config.toml
model = "audio captioner"
dataset = "synthesised sound scenes: up to three everyday sounds over a background"
train_examples = 26041
gain_aug_db = 6
noise_aug = 0.002
n_mels = 40
hop_length = 160
input = "mfcc"
spec_augment = false
win_length = 400
tokenizer = "word"
vocab_size = 93
encoder_arch = "conformer"
encoder_norm = "layernorm"
encoder_activation = "squared_relu"
encoder_mlp_ratio = 4
encoder_head_dim = 32
encoder_fused_qkv = false
encoder_qk_norm = true
encoder_inner_norm = false
encoder_moe = "expert_choice"
encoder_num_experts = 4
encoder_moe_every = 1
encoder_expert_mlp_ratio = 2
encoder_experts_per_token = 2
encoder_shared_expert = false
encoder_subsampling = 4
encoder_layers = 8
encoder_width = 192
encoder_positions = "conv"
encoder_kernel_size = 9
fusion = "prefix"
label_smoothing = 0.1
decoder_width = 192
decoder_layers = 12
decoder_norm = "layernorm"
decoder_norm_position = "pre"
decoder_activation = "swiglu"
decoder_mlp_ratio = 2
decoder_head_dim = 32
decoder_fused_qkv = false
decoder_bias = "all"
decoder_qk_norm = true
decoder_layer_scale_init = 1.0
decoder_parallel_block = false
decoder_inner_norm = false
decoder_positions = "learned"
decoder_prefix_bidirectional = true
decoder_connector = "linear"
decoder_tie_embeddings = true
residual_init = "zero_last"
optimizer = "soap"
beta2 = 0.95
lr = 0.0019
beta1 = 0.9
shampoo_beta = 0.95
eps = 1e-08
precondition_frequency = 25
max_precond_dim = 512
one_sided = false
adamw_lr_other_params = 0.0015
steps = 5900
batch_size = 64
epochs = 14.5
lr_schedule = "linear"
final_lr_fraction = 0.01
warmup_steps = 110
weight_decay = 0.0
adamw_weight_decay_other_params = 0.01
Rows from block 8 of the text decoder of a small audio captioner, named by matrix and row number. Rows with one number belong to one neuron. Each number is 128 + 24 x the weight over its row's rms, rounded and kept within 0 to 255. All counts start at 0. Numbers have three digits each.
After each neuron's rows are labels from the 100 texts, of 14976, where the neuron reaches its largest size: "tokens" is the input token at the peak. Only what is clearly more common there than usual is listed. The data: synthesised sound scenes: up to three everyday sounds over a background. In brackets: how many of the 100, against the usual share in percent.
# gate: MLP gate (decoder.blocks.8.mlp.gate.weight, 384x192), inputs 96-191
# fc1: MLP up (decoder.blocks.8.mlp.fc1.weight, 384x192), inputs 96-191
# fc2: MLP down (decoder.blocks.8.mlp.fc2.weight, 192x384, transposed), outputs 96-191

gate.304:139122141145158073132132129143106131108135173098156100158087136147129134151127152168154126129122158139142168120111112133162101140109118104135121137109175060135112094133140160147137107163151128145090126121141144143107118112129147142151149086122123154119147124135108148131137168091138108123
fc1.304:110187150095123107144088118136131171146131118142172126136115105113151158080125147103115132102133137113105177121149097118127169122134148126094141116095106142156107092131168114102157126135123165114130121131095117162137134118127137112147143120123137087133073117161115119124093177160123128134
fc2.304:149134147113149100123164150100126128096112165160140127109108130117091136106133127101144099109108127124088127172100140126146111142081128131131121145084127138124111163106113119081111067125113100136128107134158116152089173130173174127136095133121125158163113160120166139128114127120145138152
tokens: "room" (10 vs 2.9); "siren" (9 vs 0.4)

gate.188:135142149072143125098181109085139149100148153125117098141105155099159103111109094145122106163152128106135158094099156104130131089133154128125080151155104139138111168111132173135153147179130159156134184129126126081126134130124081161170136121137150093188107151130127117100169107113119141149
fc1.188:166131133116109101141127156129091102142080115119070146096132133152153121113095091165112133147098116163133150139165173111130087111160131141176180134151137159152155122099175114155126155133121114149132179085105101130148121163090110166075124162096134107123165172113110145112130137131074135143
fc2.188:133110151105160086129156119141141094081123144108146111127103137127110131081163159141178089151100176152134141167109129133073120110163092096091101132122131141123078093147161176107171098103131115167137100124113092123106117158110130126132151158119136149131131121169141100139149133112149098162
tokens: "then" (29 vs 8.3); "door" (24 vs 0.5); "spinning" (8 vs 0.4)

gate.337:140151125140175118157147163154147113145125103122081077090103108167136146125154161120145145147148153103093096134151156127101119155141146089135141146135124095088110092103107150147143134155116149111115154129117117125117156139106134087111159140125130126128125083139115112155141125146152125086
fc1.337:163139129111127124153128135133120150087187153083125109090096120119091149143089116111142155091134153120162128085125138116138119139103195129137169083173170117147148114131146102117135104146149108110126111104154157130111192134143107148149121126121095090137095115137108140137153128085155103129
fc2.337:157150103113133147143143142150129086134079117147153107124157159122147131149153162132076124101126092114102145099147102127114133132165104123080108122120103165109122098144129122113080120105121121172157143155125138122193134151132136092132132160162099111136120147127129174140164132144109146090
tokens: "room" (22 vs 2.9)

gate.353:124120184162150134105114157118125137129148108102148101085177158088056103154105140095110093101159144122114128176157160125115120131145093103144110110129118087111105114144180120131150124135115186124145111157132124125128174146087111102163099119148102122120150123149142152126140141093115149112
fc1.353:135130142100145145113136127138110125085130142154123134114111130111078114133126151134067099171128090174166096118162112137141101137155150081112131135159124123164105118130124109138132146189144107107143111130087138108145127123175117108129099135138123180110134143100141176163114094174105104126
fc2.353:120152092135135121092133107108139129113130135148107176103121059145098138181161167143112118109137156128145129108114120156124131164115121130141100113130140135113099142142075134131176138186100101146123138112133107143164125084176143123097110102133132125149141091126089105113119120114137115164
tokens: "over" (75 vs 6.4); "then" (21 vs 8.3)

gate.317:146138074157119138122173127138142120125134107105145102147128146101105164155100117103158096128118125079111173136123141113138147134144131108093147150138162134143103094089103094139132118138133139103088138109100149113158166131163137124115125084163115149160149124133190094144081115145113132168
fc1.317:116102113175153126158130111149096129123098127104148120148162069093091148132151150121123113133149122132153126131143132110120138119082129083119159108124120146134154119176140084157113160143135139147160145143074132128120142139158115142129142144092095113151137109158149122148107136130087096167
fc2.317:133129118110143126102062128144095124124079161138118112116122133146135100151124141101125095143103124133139129068129131128094149144108118140158103126134116148160104153167120182141138143164125126150105161134181102103123159089138105108103136105134117161125183128143127112155142108153089074138
tokens: "over" (53 vs 6.4); "then" (39 vs 8.3)

gate.130:091104096101128126129154122115117090113136102113112140142156144165127135134104089126129111108109106149158112103168105094136113172093102115121172142108127130136146116110098105141106120143126145126123161146116105126127172143140173142092146107108107116058098136103111132125104175160120138166
fc1.130:070135107116129153171117108144096186106156149150128155146144137130124127110168119105163112158169154088132120110159118150122122149158114152109141168121152143155181128146127142099130140168134131152138092118083148138151147107122193168084119137156165099116151119113114132141164103068120133105
fc2.130:105109135140101074117160149068118131143116136108184130107130165137107121154124123145133122115099136127137105141142085134156132142138154121136113119089159091115115156161123065136152152087133099134113107110136085133094093184124122125145128115144132154114131141139131122139132103157082117159
tokens: "slam" (11 vs 0.5); "coughing" (10 vs 0.4); "bouncing" (9 vs 0.4); "knocking" (7 vs 0.4)

gate.164:116107103111134110154168113167112110153092153107078100151115116082143130158106130139108105107125177138097127098120100145135146186114082089120108126153118105120130124121109142127132097148088162164157123129154104125141157158161104121131132097124133159118097160112136135171121123159097157120
fc1.164:147144108112114124108123118110104135143184154108106146138113147160108111090092158130135122116111126113086098173142086104120114112128175144125099137165130162127156109099087144140150100136128132152106121157131107153108113130167125120130097160160125138161106141137072132135096105144139151103
fc2.164:113120100083125119162101096152160128135140111095127116106181145120191150139108123134124134126153159127121124090114145124124110113149121133121126129146112155151145124082169115147115130111161157167162132114132128183107141133144172129141113153152148100132146150143122111121172155153128118127
tokens: "," (100 vs 17.3)

gate.194:123087156126075114125133154120128166119124113151130118106158106130127136139123092116084108133149091120167151161102140103138127126132132113103111147128151074105126085143161130119158143074162144125156067114130130075147126094136164139073118102127109146137129125145154129129118161117129111144
fc1.194:162123078109142109159116138118092094097120100176156143100141089120124144092114114171087063106093143156136086096129108128128107147134163114128091132142110141134132119095133132132095128097159143129142172122123105076157122081122094152127168110130125160209132140141136116092118114124146119133
fc2.194:103095152128114090084160098147129130095109155161092134160119161144121065141106134082178154171108137119126166164100159143144157089108115085142156148142132150106103158155152116138138127180085149166146133121176153136107132164131163113142149149150147079169113129143130128142126091131116156126
tokens: "applause" (26 vs 0.5); "rain" (20 vs 0.4); "waves" (12 vs 0.5); "buzz" (7 vs 0.5)

gate.236:154121116073139152136145138127130110121152165119137126113169118133158164123098129164129148161116129116120147118152097127141093118108125095092121125114135163089152109139144146132094108140138151131137116101140083106106125176155170140133068160120147096099131146110121140119144113161156147146
fc1.236:092101111134150159119110104123133102148114123140176108138119117134061118132111103122132099117094171136131171089162152153118111108113124134084137128117150144114085105125151144116144083180132113121181107184100168127131125113113070133115134107099134173141142154100099118151169126084128132154
fc2.236:155101121100099125141155110112105087098131151103150125159119141107162109116141130073127150138141159113102159137152099125161140170145162117134146142102098138075150094143098113211100114148109156123123110100177141089108114129137106090145124130166138154138147118121110132142145089109126119145
tokens: "with" (76 vs 1.2)

gate.374:085111113166164163134135115144141151153092110136158176130145090158144127124164102099135101101151099121127161126177172088122118155158149155120109133170078145136116145140138132147141136126117127152119129157135140065149150135166114158158130098097119154103115172106157106078168124096098126153
fc1.374:200130191098116137103118162120140117093166103130146107141153119139105120118098109104139127146075166135149120139149153129083123103108177095145149101129140139132144128136152131133153148125146129141120128132135159156101113109147121121097099067124151129148128103096111155130088146132154089085
fc2.374:117138108096116172126123127157126144175126142141144132131126103145126170136111116152143137116130107133131101148100156140160163166106087134183143098099122145146121107097144168118120118131163114147153143136113095141106152152149135115122090163112087137150142080163096141132123143125147134122
tokens: "," (100 vs 17.3)

gate.125:138134112095177107120119143148152134082103156132136086104115106125141103139143116109138124177118142129165157143134102101107140072112086087123129164128154153143121088099184154140099118133139125099119148123137063119129170146129171143146146106148097134166102127094125131122174153110130148121
fc1.125:142157100119120140096108118147153107140101110195153112098126172105150110140137113106095137105143073130102129141140176122120126149123124134131072118180138138119113095148158159119160142146131126137113113124115076122130125151159148118156095105141127156129121115094155123163110161122102112117
fc2.125:117151152111124124118108122155128077115145142124086146148171153117172129134129120068125133151118151132134141175102114146116109122097146122125131156113118122140118131094128127149150126134116113155145127150115129121075154074100093107149094166101112161128101153164107146094126121145152092150
tokens: "room" (44 vs 2.9); "cleaner" (9 vs 0.5)

gate.178:076109095107108146137132149122119157144112144106124105142148129117128177184159179048133166119081130112109122097132118154102144080138105146154124164120146138086123111111142140119106148147135075151155137132146137144155174138125084101124103120149125140110153125138153064166088132120162157137
fc1.178:152151157158154107131141124123157106092180150148117131107148075137148124104154089145135086112095124125114130133175142129134092152119082136160078100118132140113135164148100119159116167097149184146128149116137153110152085124149162173164131127135116145109116140069147169160092156131121122141
fc2.178:133119147098177153127144160148133170126156095120134111150092110109149111145074130126119145096104120142100115112104150151158070137114139130131141143156171109128121087118130130105110143136140091093136119112170125144111109083133107145179108113137194124119095151132083102134121132141096055158
tokens: "snoring" (17 vs 0.5); "whoosh" (9 vs 0.5); "roll" (9 vs 0.4); "zap" (8 vs 0.4)

gate.133:171122129111175136130110092161138150123097115107082101107151099135169166124093140134147119164160150094136124143125112088135158133160134138155096108151151097159137110111117144123150147164095098159103094141105126113157150120154084098110151181126142142160135099149128141157162145087122105095
fc1.133:124123150120158114147090136137113127114150158101163102078094101132138125153166103105122157120093133158118102116191123161122111148141121108114130154163104123147141138133152118128149143115117164097154123129133144146152136146124112126121110117096131100108104143144104169093155137136113154132
fc2.133:134140112131136100111132076143118107136111104152143086117128107121107142097124127105163127141126151119121141142093103155177100125186154155150101122133154110164054133118109120151142075166115106147138159111084095094137088123121080142129122153126112114096141115133072156144139126184164103110
tokens: "ringing" (10 vs 0.4); "croaking" (9 vs 0.4); "melody" (8 vs 0.4); "siren" (8 vs 0.4)

gate.145:104165133111165140095166088108120167115140154126155105177102161146119108178186153141145116114133157117158124132124147075126171133126120116139119160137155133116178135102150142133125147158120120124133111162127133135129137132090157126098133143155143135107121129116136132166151191155121113115
fc1.145:134077093168120131145144158153134151123099144169086141152120120108110129106099112111135163157137113117161155160150166099131160118123138165105125077131116183113138122134142098132135153120141145110111104155124175130153146118118136139130169152190147115121146124094134172104118116129122114168
fc2.145:136142070129108136122117132123123156170176126184145076090138135125128136108119149125125151138151115168114145140092152111157120131096145129121122143120163136076094117141117104161106161120119078151118165137143156093201118110149133120140120131179141135142106140127124121166158067148157094116
tokens: "car" (100 vs 0.9)

gate.237:107122181128174096101100095143119169156098141147158163103167107130146102155176109080135122100110093093147120102143142116105086151142095159113137132147161140108122141089144133098146108106127130112138135111093100156129138124162142143141126131097108154118106120152133142157100167118113143122
fc1.237:096114123110164161122069145088105147134152127151156163124157132101112149114134173133145165139153136090099148161154135076132131170108101144152149132124111109127091149135128095115143117189092133130134091144093112161137091112124136122114120115105155118124101145092149124153132130096107149148
fc2.237:133091119149119116098146110091157106102131151142141086126129112082137163145152167147149145091123134119115098111129102140107098167142127123130141063118148110138104143110132142131158157147123135136132134139121118143090177071117155138093113122137104114121169119107115140118129134121088114124
tokens: "," (97 vs 17.3)

gate.183:131150117147092133137097126164096164139118078157100108130119099117143121144175129138131110108148073126108102161194106112104133082126156103103126140170116108155137123130101107120128131166114101106166138166085104127123096108135163156077127124146170153133111139172101159121099140131133134135
fc1.183:146126127124088125133140185089129133180137180109141087157105082116149148146148149097155122142158182147128116134091113176082112094120108142166141114121107121130135162131147148116116148123148116120124124160099090163134109145109151127164175100119122162106150095173114135137149179116124163117
fc2.183:090150135135136138138101139140139146094091134115150103114126158142105146134119144130140108134121130126141112120100079147158124113147092121128143117169080109115175124120092124113141165121141149116113138151139131132099165149115176174106125135073142140158173112112158115136135121133132145116
tokens: "car" (100 vs 0.9)

gate.30:131149106113120155101141122130120184156118121109146125115148162147129145159131176182128141146073130137120130177124154083111110119155178153110104129131120080151105074114096161121124141153130118123100110137125161069089110113059155097149137123156152109112130152131163106110135119123115124095
fc1.30:132119167126128101153133111085107142130124110134150097149163057099143139139150076085118078122107143161162130104149126135151149170120112084114133116137081111108133142130086139115142120135111133102129156164129134129136118143128107160127116141144137119127129118145111173138113105117162117114
fc2.30:109088169129105071137146090104107141134152133159121152132119117102140126140127087109107161130153166160126125116095114169175146122112090071126117130161116131141169149125117119135137111108136122120125161115109129087104097134168131098169109122136134113123163103146124120146086123119133103155
tokens: "vacuum" (100 vs 0.5)

gate.107:107107095092162128152117083128088149129143121148101115096142140110127149121116123099123184067115138108116118173124142121107146181127122129102134179119127126144115158149135153064119134119106098128150101114166092148118140160179141179107105135128145127106116129141138132142133152109119136145
fc1.107:148123130100103097138117123117181124130166086110157114130159152128154089106155120144126167112111159131161158110106111129122140122168134096103169130138117089076064141108148107134097121135128143136132093144121118127117104131113129094141138105126164141164107132121135070153112111113148119117
fc2.107:086169148125132131099118088125134119126129151118142144132105144150150122110090108116109128089093102120139105146086127158152146102099127116137147116153124097138136074137129136119167179109090114141100133131157117119131103078133150115119069154115186142110142123134102091145162113097114115147
tokens: "clock" (93 vs 0.5); "frog" (7 vs 0.4)

gate.250:126114137096110182141159189149150092157130128101152098118150119173133120139114169117107134153161138161158151116084105135131152154109159139109138099067107146134121133125091138177107155145153099114114130161093124098152157140127153140091113113128083093083097129118114138099087110129126127143
fc1.250:145110104162128167124133156109104169115103128145123164129121168108104161161166131113122125111127139084130143149141160117115132154110148133075110139163130176121112163124150125142108158100126115133111112131104101131178128150113142156137115157126142128133094112148139090126175147126127154116
fc2.250:137148141147104131121194134139100115170129144118126100085116115152113095118108158155152107085127122176113112122139144109111137135111128132141144140089147152114135116090105139100131113166133136170096119157119156140056124179129159134161132101106131107155113129093110156146125130116143100149
tokens: "," (100 vs 17.3)

gate.71:139144119158090123109124123108152120161131132131097121160149140141125100100148097142155130144161132121181139164148111106139142152097140132113115152113147131089150162122127136110108149106110109156131101087134134118181112147134148092103176126114108127114112155126087144139102083147122138178
fc1.71:111110188115138150134135102091138146136114148127180139183169147118144165119102118145128125158117111145137136104069161116121142076143118155103129130157112128170129104148085156112130149147124143126135108128118166092062100152108134085097160165117107101159153155088140135114122125118149152134
fc2.71:143132120142117102137121140120122146135120056139123167130157119099080146161160130094151176132091146108139120130143133125131118136131121064121138120090138125107179102136140082117141129143117110149141134113092109148106101136098131127146106131121116158112157067127127116101078134145142078157
tokens: "crickets" (26 vs 0.5); "buzz" (8 vs 0.5)

gate.153:114157141121130147116127143126130142118141144085086127159144149106133123099148097130160128143172184148113106100160121123165125136127111138129095110130122125116128116150117123172100177168134099090139174151116095116137139145107135137106146091103117132144148135104170129115109175136128126106
fc1.153:110108103145127145141183112139143116156107137145132099105118145134148151106132124097123140178112106155129121140108146153164155139102156174143124117130183151116123164098109171096133145110152135154119163064123151127110114136100118177124154109138102149144132125160119154166122111104074137088
fc2.153:144096132144110129123096070132126106125088142152105097126077077093187154108144116130145110161100159113172104093119125151125159120118095108177126138122136117078089105129105188140130107145127120130145129107120121143117156143136135079130128108105119137144103130124100125165161139113138158147
tokens: "over" (100 vs 6.4)

gate.327:127163121118149106145106114174146116175113073148106108092121118127154094171076127170123152119111173129178145151126151089128126109200137138150116165117102154140136123105128156123102084119135152130084119143147080112083112130105113122126099152140133096114114152124148145126124136126152141143
fc1.327:163157166108153111165178115127143157129142156148088096109135137125095158118181155099164095150158117140107123097159172142140133120093110107140137135134146146124169139093106136124160174119165117113119121101178153131124142142148127136108135147129110135115111122111089100160102124167147099177
fc2.327:151140132169100109108128151185126155126098150135120104114128100103110124135123142144107085151146117132151129146136114146159166157107153114116140085107116112158110139162081135122109169150136107138065147124114134114137135088162139127149174115122135093128128116140102156100123103132135104160
tokens: "," (74 vs 17.3); "over" (26 vs 6.4)

gate.258:142133158167126157129097128151083147110143113119097160104119092144104156132153152141132130166108125167191086109148150132090160170112096168123119136119129144130144168098156111120122109119113132108102139148157120131147114156128163130118176143130143148141091141153130114102106103138159152076
fc1.258:135139120132152112159115134099172132149120137122170104129150122083158132162122122122146100116091141137053131180136115157128138114103143158133121055110121127151134158147119176150128161131154140116102123120127130088123147132102126109136148155124125132120117138093069138161129138145107100152
fc2.258:142152142118137163182127116134157127120120185094120113139109173116131128105158136189121112174139157141140092054097143108154117157131158130134164157106083127177136139123106133154120167131113106147102149116133178112139136105114159156161134122118140109099148117124144153142137130154115146115
tokens: "clock" (100 vs 0.5)

gate.74:151117132146123092111136134142122141143131181140160128181112082142076088149148105121164135110110081162096147173171124116141166087098104130107085116105159125143132120083135108163135111124157094139178131114152091098130149129165140102131152146115088096098135126113126106104153145163152171111
fc1.74:155123087123107139134148096109149134096101157127125146143148168124125098120158159102126165109119126137136149130121101153105103162157168105106120085112120145151133144156123145132149133114164128118148116139133134131139141124090161136166140136148102166163111117108112133068121077144134114152
fc2.74:084132158088168111116100113139117117128116080125125159113076141125170129108131167103154154117114117156144144144179182140129104137104151129124176106094139101158167098123094121145111104096104100080122138116152154164128117118152113131118111130149120142177119121161131133102132109100145152123
tokens: "over" (100 vs 6.4)

gate.173:150190164080104116145109123159099146174110132153124141104143109152134130181166099114110169186169149127118109137135135116141144124104134138149119137132122149160147161088161120167141121136141112128144140086082117139095112144117105106146126159124102088084154168136129118178150111151128134140
fc1.173:124145121165130144137098108105145147136104102084133143100103138138125158160097111151102079172101132139103120131135112143154087143103136122148155161147193148149127139130133152091116097136164129129131091150170126109123153172129133169083132130166110106120183141105119137069101109120087139154
fc2.173:136125128078129109123148118153115110158118118177116122134158118145141131126158127132109122123097133133160139109144130122149185095121115145148095101140093156102140161173125115161131126119090145140095107128109145167136115106144158108162123120086165120104102108160156137172155117121134153109
tokens: "room" (36 vs 2.9); "applause" (16 vs 0.5); "waves" (9 vs 0.5); "typing" (8 vs 0.5)

gate.380:144136078145153110099161127125107174131106115107113108108116079135094132158119150147109106125127138093152149134124134129118096186112078084147122097104147156135122132081162077128113108148170154101116129120123162097150158098130143141092114138112123147159161191141144106125112090135098111122
fc1.380:182134111137150101107130127134127178129135106126153163091120136124121122091149150086160082150133105112204149146171104130122128147167185136128133150180129101116124150095089123088092163141116130170145156162105100071126151136128108109162131156119141107134151143131125176164123140079123132129
fc2.380:154165122157079124124133096118082103126096130136095133128125126141157120155160135125117088098102088120102157160116112125096138125167100129155150101084125160147119162107136176174120134180099114118159146117123099132167130171130145147151134097137124144072132153081129149090131119128131106107
tokens: "with" (96 vs 1.2)

gate.128:123163172144146154145126125167144156138142155124108131118133165151141123096148150115138170121094127142153161188123135111142070166129124114116107139117158138146144103112121156139113167145148129105150094113076148121128114096097141103161178171109155128075158123123124100123151131081095131161
fc1.128:123153140097122100119127094091170078119157110138135137126136128104079106157095129148122123100155150129178143060158113116104145138111140138084121109100156106099152135173109121108134121133120128132112146111115112127124131144192121093089131143127124129121165159115111116104143111131128092104
fc2.128:090089103116122073139108097084145115163167093176157140168173084149159103144117068126110140130161131147138130051140152172163177081129116083140149141134145152124187150126124124114145087107125128133142124120095110124129119139130136135110111144109106143136150117138084145122097169160112103128
tokens: "vacuum" (100 vs 0.5)

gate.309:130137122112095103098120139115083129139136117127138119125102103093101152151125085111134160158114149111110124126091103130088134160176127092112129142132124073147130145148170140140140179135081093141143124112092086094144149119152144158135151177102147158146116166130142110117140141156098186120
fc1.309:099119145107096133126083134141091122146133076112107138144116137129115164131110102093158130154115130138125115086109117098091114160137177103120142129085124122113109170154168163137141143096095113132101149120111110093122141134156084107124151167111127142116113149133166122105167140166136145126
fc2.309:159156130143165126147137168101113135097126145177181145149172127162140108123148154129127122106156108144121127151136140167117089087109138121117130147089158163145130136085159103140170130138140138128139135163153136106112151152115090113129114142106116131115143117150133144137127148146128164143
tokens: "knocking" (21 vs 0.4); "bouncing" (14 vs 0.4); "slam" (8 vs 0.5)

gate.123:117131180164139155111119101152124161147123137115093164119112144126168088129152114120110143129132108134124107130171090141169093152112121133098097125123184120190167158122151116126131144138203119121134154149091129131084172100137126163177137090133144107120072154129121153135112162137073134144
fc1.123:094118143131124087126130145085169120152130127099158090106117085092130132096123091180150124119124113161093139134141154132125156116135162111138110130123099089113100138162104095110122103144089143115134085174143153167153112147148119082139157122140123100164157137082110129156125146126126120198
fc2.123:109129158123129143120119143087144143109132143139183151152109128133131120097123142084085123144154111141130155095148116089133130121133128083160117129094185098127124094082170145109121158106153153150193145115162137165132136110076099149129103125139142105086132173105158136148154157157110146119
tokens: "then" (70 vs 8.3)

gate.73:121056111115099159132128106095105178148169105133142116109174133110125170183092147113129128146156143125124131133126123152134133133085178104115111139160154124154128146129145099129124136168105140128134119136129163121130160121126155138108108152103143143133080143119154115118096132126100152114
fc1.73:134157140108137137142167128086093119099112129158159139146132102132155133149127099112147117143111159165122112145135113103138094123118088140123086072134113130119125143145117116163106082097134107105116130163100135140129133150127086097158130113106087098123160126155162098141126136135127114148
fc2.73:114109164125119109091121140157121202115129154120110146116103106163135139071136094109117171147125092147143102081082156151141144132121092123140169164111122176163132126124112110101154172156145119145167135084132157155162178135156151145131118140076117157082107118065073119126074131160127142123
tokens: "room" (10 vs 2.9); "explosion" (9 vs 0.4); "coughing" (7 vs 0.4)

gate.293:162137105096152135159113130113172117091117138084170154142118111111163106138160157124158126068145145137161138118143129143071153172122096149164152112141130139097130170081148143099144138178113166105153116110127140118125114092129126122125137111143140126123137130137116144160111101145156146136
fc1.293:083143128132133118146125119142119168097178150118134129104082092111108110150119148119105095106140167092098079176134149109124130140102119141140108130109138153111105149134095132106141114159123100133109086145157110123148136149122133157163127137123111154165098066176163142129134130160121178141
fc2.293:133160118117121141106183111117096146144108148144110106129096152100093135160114144166105106109126155153115138113137135162130196136146140124154121150150106126137122112139158142071140149127120121123141149141198179099095098137121180134169137119066163147087127129155101109093106151153118103155
tokens: "over" (37 vs 6.4); "with" (9 vs 1.2)

gate.273:108111106145107130132139143109154119140161164123126130128126109115127158133144122103127116110106149117070134146118114124091154163179151184154109148091166140145091111158128129134136090156146139128123112142121098108100126101159111131178130152113109124121166127099118162181114132116169149152
fc1.273:132104137115121132111108110141096128102142105089193124156136125147133161121150111115134158181127147105086123084123137139086140121133082200136140134115145102141124152088097158110127115100132128123151154112133106134113122157107153133107164079120112129139129147105144155154184101089157117126
fc2.273:126121103154135134108176146119114140135164171102113088134119116104120129139142083112120098127115112089111151163130128068120136109116158113162083135108150110127146142172133137123108154168102113090117142123116156128147099129149194135150129118145113122097147091097124136155122129149136125136
tokens: "over" (100 vs 6.4)

gate.318:092142114109155123106130095131146134099074163152142088133106094114146127147107140154106125130157116128122152117126136109102086089135163116165122144167130114106134112150123171147132126152124142148145099099112096151076146146118103147088094132114091151154147193127158128135156117141117130160
fc1.318:061162105155084152113115131156147126126133130160160134150135116140159178092136113135114150153156156089120129082165108126112116143134105127155146166100112166115106112147097135160145102129127112158138124129125111128099118140117091127145135164154113104115139131144122132128096144159120137164
fc2.318:177106138138153114132137075116126091093123131097123133110134151161083116158133097137188072139109094118119135141181157121138110119134120142143123138113137154152138133125175145103141123117161115127140138201132115118104085092093120110116143141130107143135148123120113096126175153064106138081
tokens: "," (98 vs 17.3)

gate.368:132141112120141065164111094137132148151191128155112091144126160115128121116144117143124105127143139134142115076132101146152133105145114122144141147125113142122152128146097109078159123135142144116140092165158100139144136145089093188095119110117121160116075115165126113157143137099160138146
fc1.368:113148106169123129121104127156122096134142111094131102150121112140153106124125154126149146135127136145128178080119154125134120097093095148099126139085122072149111086141168105167116152136108110164128159151102138088139150155170144131100119171135158092095153093136135098125134173173142130118
fc2.368:156139123139145114082130125079159145153138128127088165121086079122136151126132099114125151092146140108108125125101092090152121140125083154136118149118154148160164144141120121152161111107126101110123068120103156131097096132138128125137129131121134132110095153155122145152112146148090155148
tokens: "clipped" (77 vs 0.7)

gate.352:137132130130132179104158113150126132102107163139139118135088161168178130125114143166110121167148119114112134121135098128147094132132143147125152132171161168133104109129116089172113127123138148137110118120136144125110181122082119170146109112140126165136089142117162104135167150145118178165
fc1.352:143116082185099134173121130129167129153157166118106162131135158142104128120108096102112138149133141143141126161144138146125101156151167128135113155107135099184112132112124109103156127115170100123156127091097110162126154112121115090117095141133089157168120135164072130157144130118147152106
fc2.352:147197159110100192100148123135085153106124122111176108118163076102078119147144111142132128139123056131150146184161093112160108100147146159117153105116123122120118122131107147125102094119162120128144162135109158140105159129097135118116106145111137120124075069167137137085121091152122121125
tokens: "vacuum" (100 vs 0.5)

gate.369:088108153132103106139146119126122152090123121143130129125130097131147148093115096117116137120110136144133126158125090098079158161115147085107111182139131104121158129164164113094174154134104093114099128146119148103158160148127150160128122148116151143138112112144124121103169131111135180172
fc1.369:130144107110151142147122153054113101164115115163125111141121155133107079180084120143145101092122095130098122164117100137120141111116145089112168111122148143066124119104113141130105111148162155121095132098125148175143104137086131087112095151118091144097075088155071117126146129108108127132
fc2.369:118116157128095157127093103147172142164118156117153101136155138100144130137149161132153108161108140127147125084136149125129136162102121060183135112106150071133106116105156136102070141105119150160123144148129149126130175125127124132121118138119174116149131168128118127121118132113139115154
tokens: "clock" (100 vs 0.5)

gate.102:109143096147096125118129107138086177141172154108144088149158152139106113113154156143146142125124113110139102104132144133096130161171119150141107137157133124105140151105068140159160120129125088119129131097110107102151126127165105076162113148119175135147139165174130096136128141132151082157
fc1.102:092150102126151118121155139124118091109108167090143124099069101141160136110122144122078149159118123120099126143080081146092157115136130074132141167116121137106132152137096145137140081128129177123115121157148125119154120109148103153114114106104103143131101109126192153094122097129151121094
fc2.102:116131117066161158116134125095119146111137127134151133117151109103124104141136121111142149115150148124162124150132127116118118158136113109141118150110086143114169121142146105118127107130149106139155162104116131169158094165151151162130160110158113103103151134104114119144140156143139118093
tokens: "crickets" (35 vs 0.5); "buzz" (17 vs 0.5); "rain" (8 vs 0.4); "chatter" (8 vs 0.5)

gate.147:088133103150098098097181109088120091135108103142123128128155142142147186133130140143157140083141173113127088165176149083095102140101154157074131126119137092142109133145152143139164085123163109101093130117156085145131117108104129125112122136108135132113147121143159128167089118139151121174
fc1.147:114118132129122130146138083105134124114071178152138078133176134144138121118154119143110144111112142135157174093139120090132105143158166148165082117080120123098131156158141125117129082172093144123136113151159135159133093159126139105152122141138134159144108113158117157140144124153152166146
fc2.147:109151159120095128140130135144129112145155146136172175139069094109145128127160150135159143120123117133118126117143130138158080160124105111149142112109128113143099144121139143072147144120134138135108128141179105143099129094137136130125145098079079087156112125120144115158127113116135150162
tokens: "applause" (38 vs 0.5); "crackling" (18 vs 0.5); "waves" (10 vs 0.5); "buzz" (7 vs 0.5)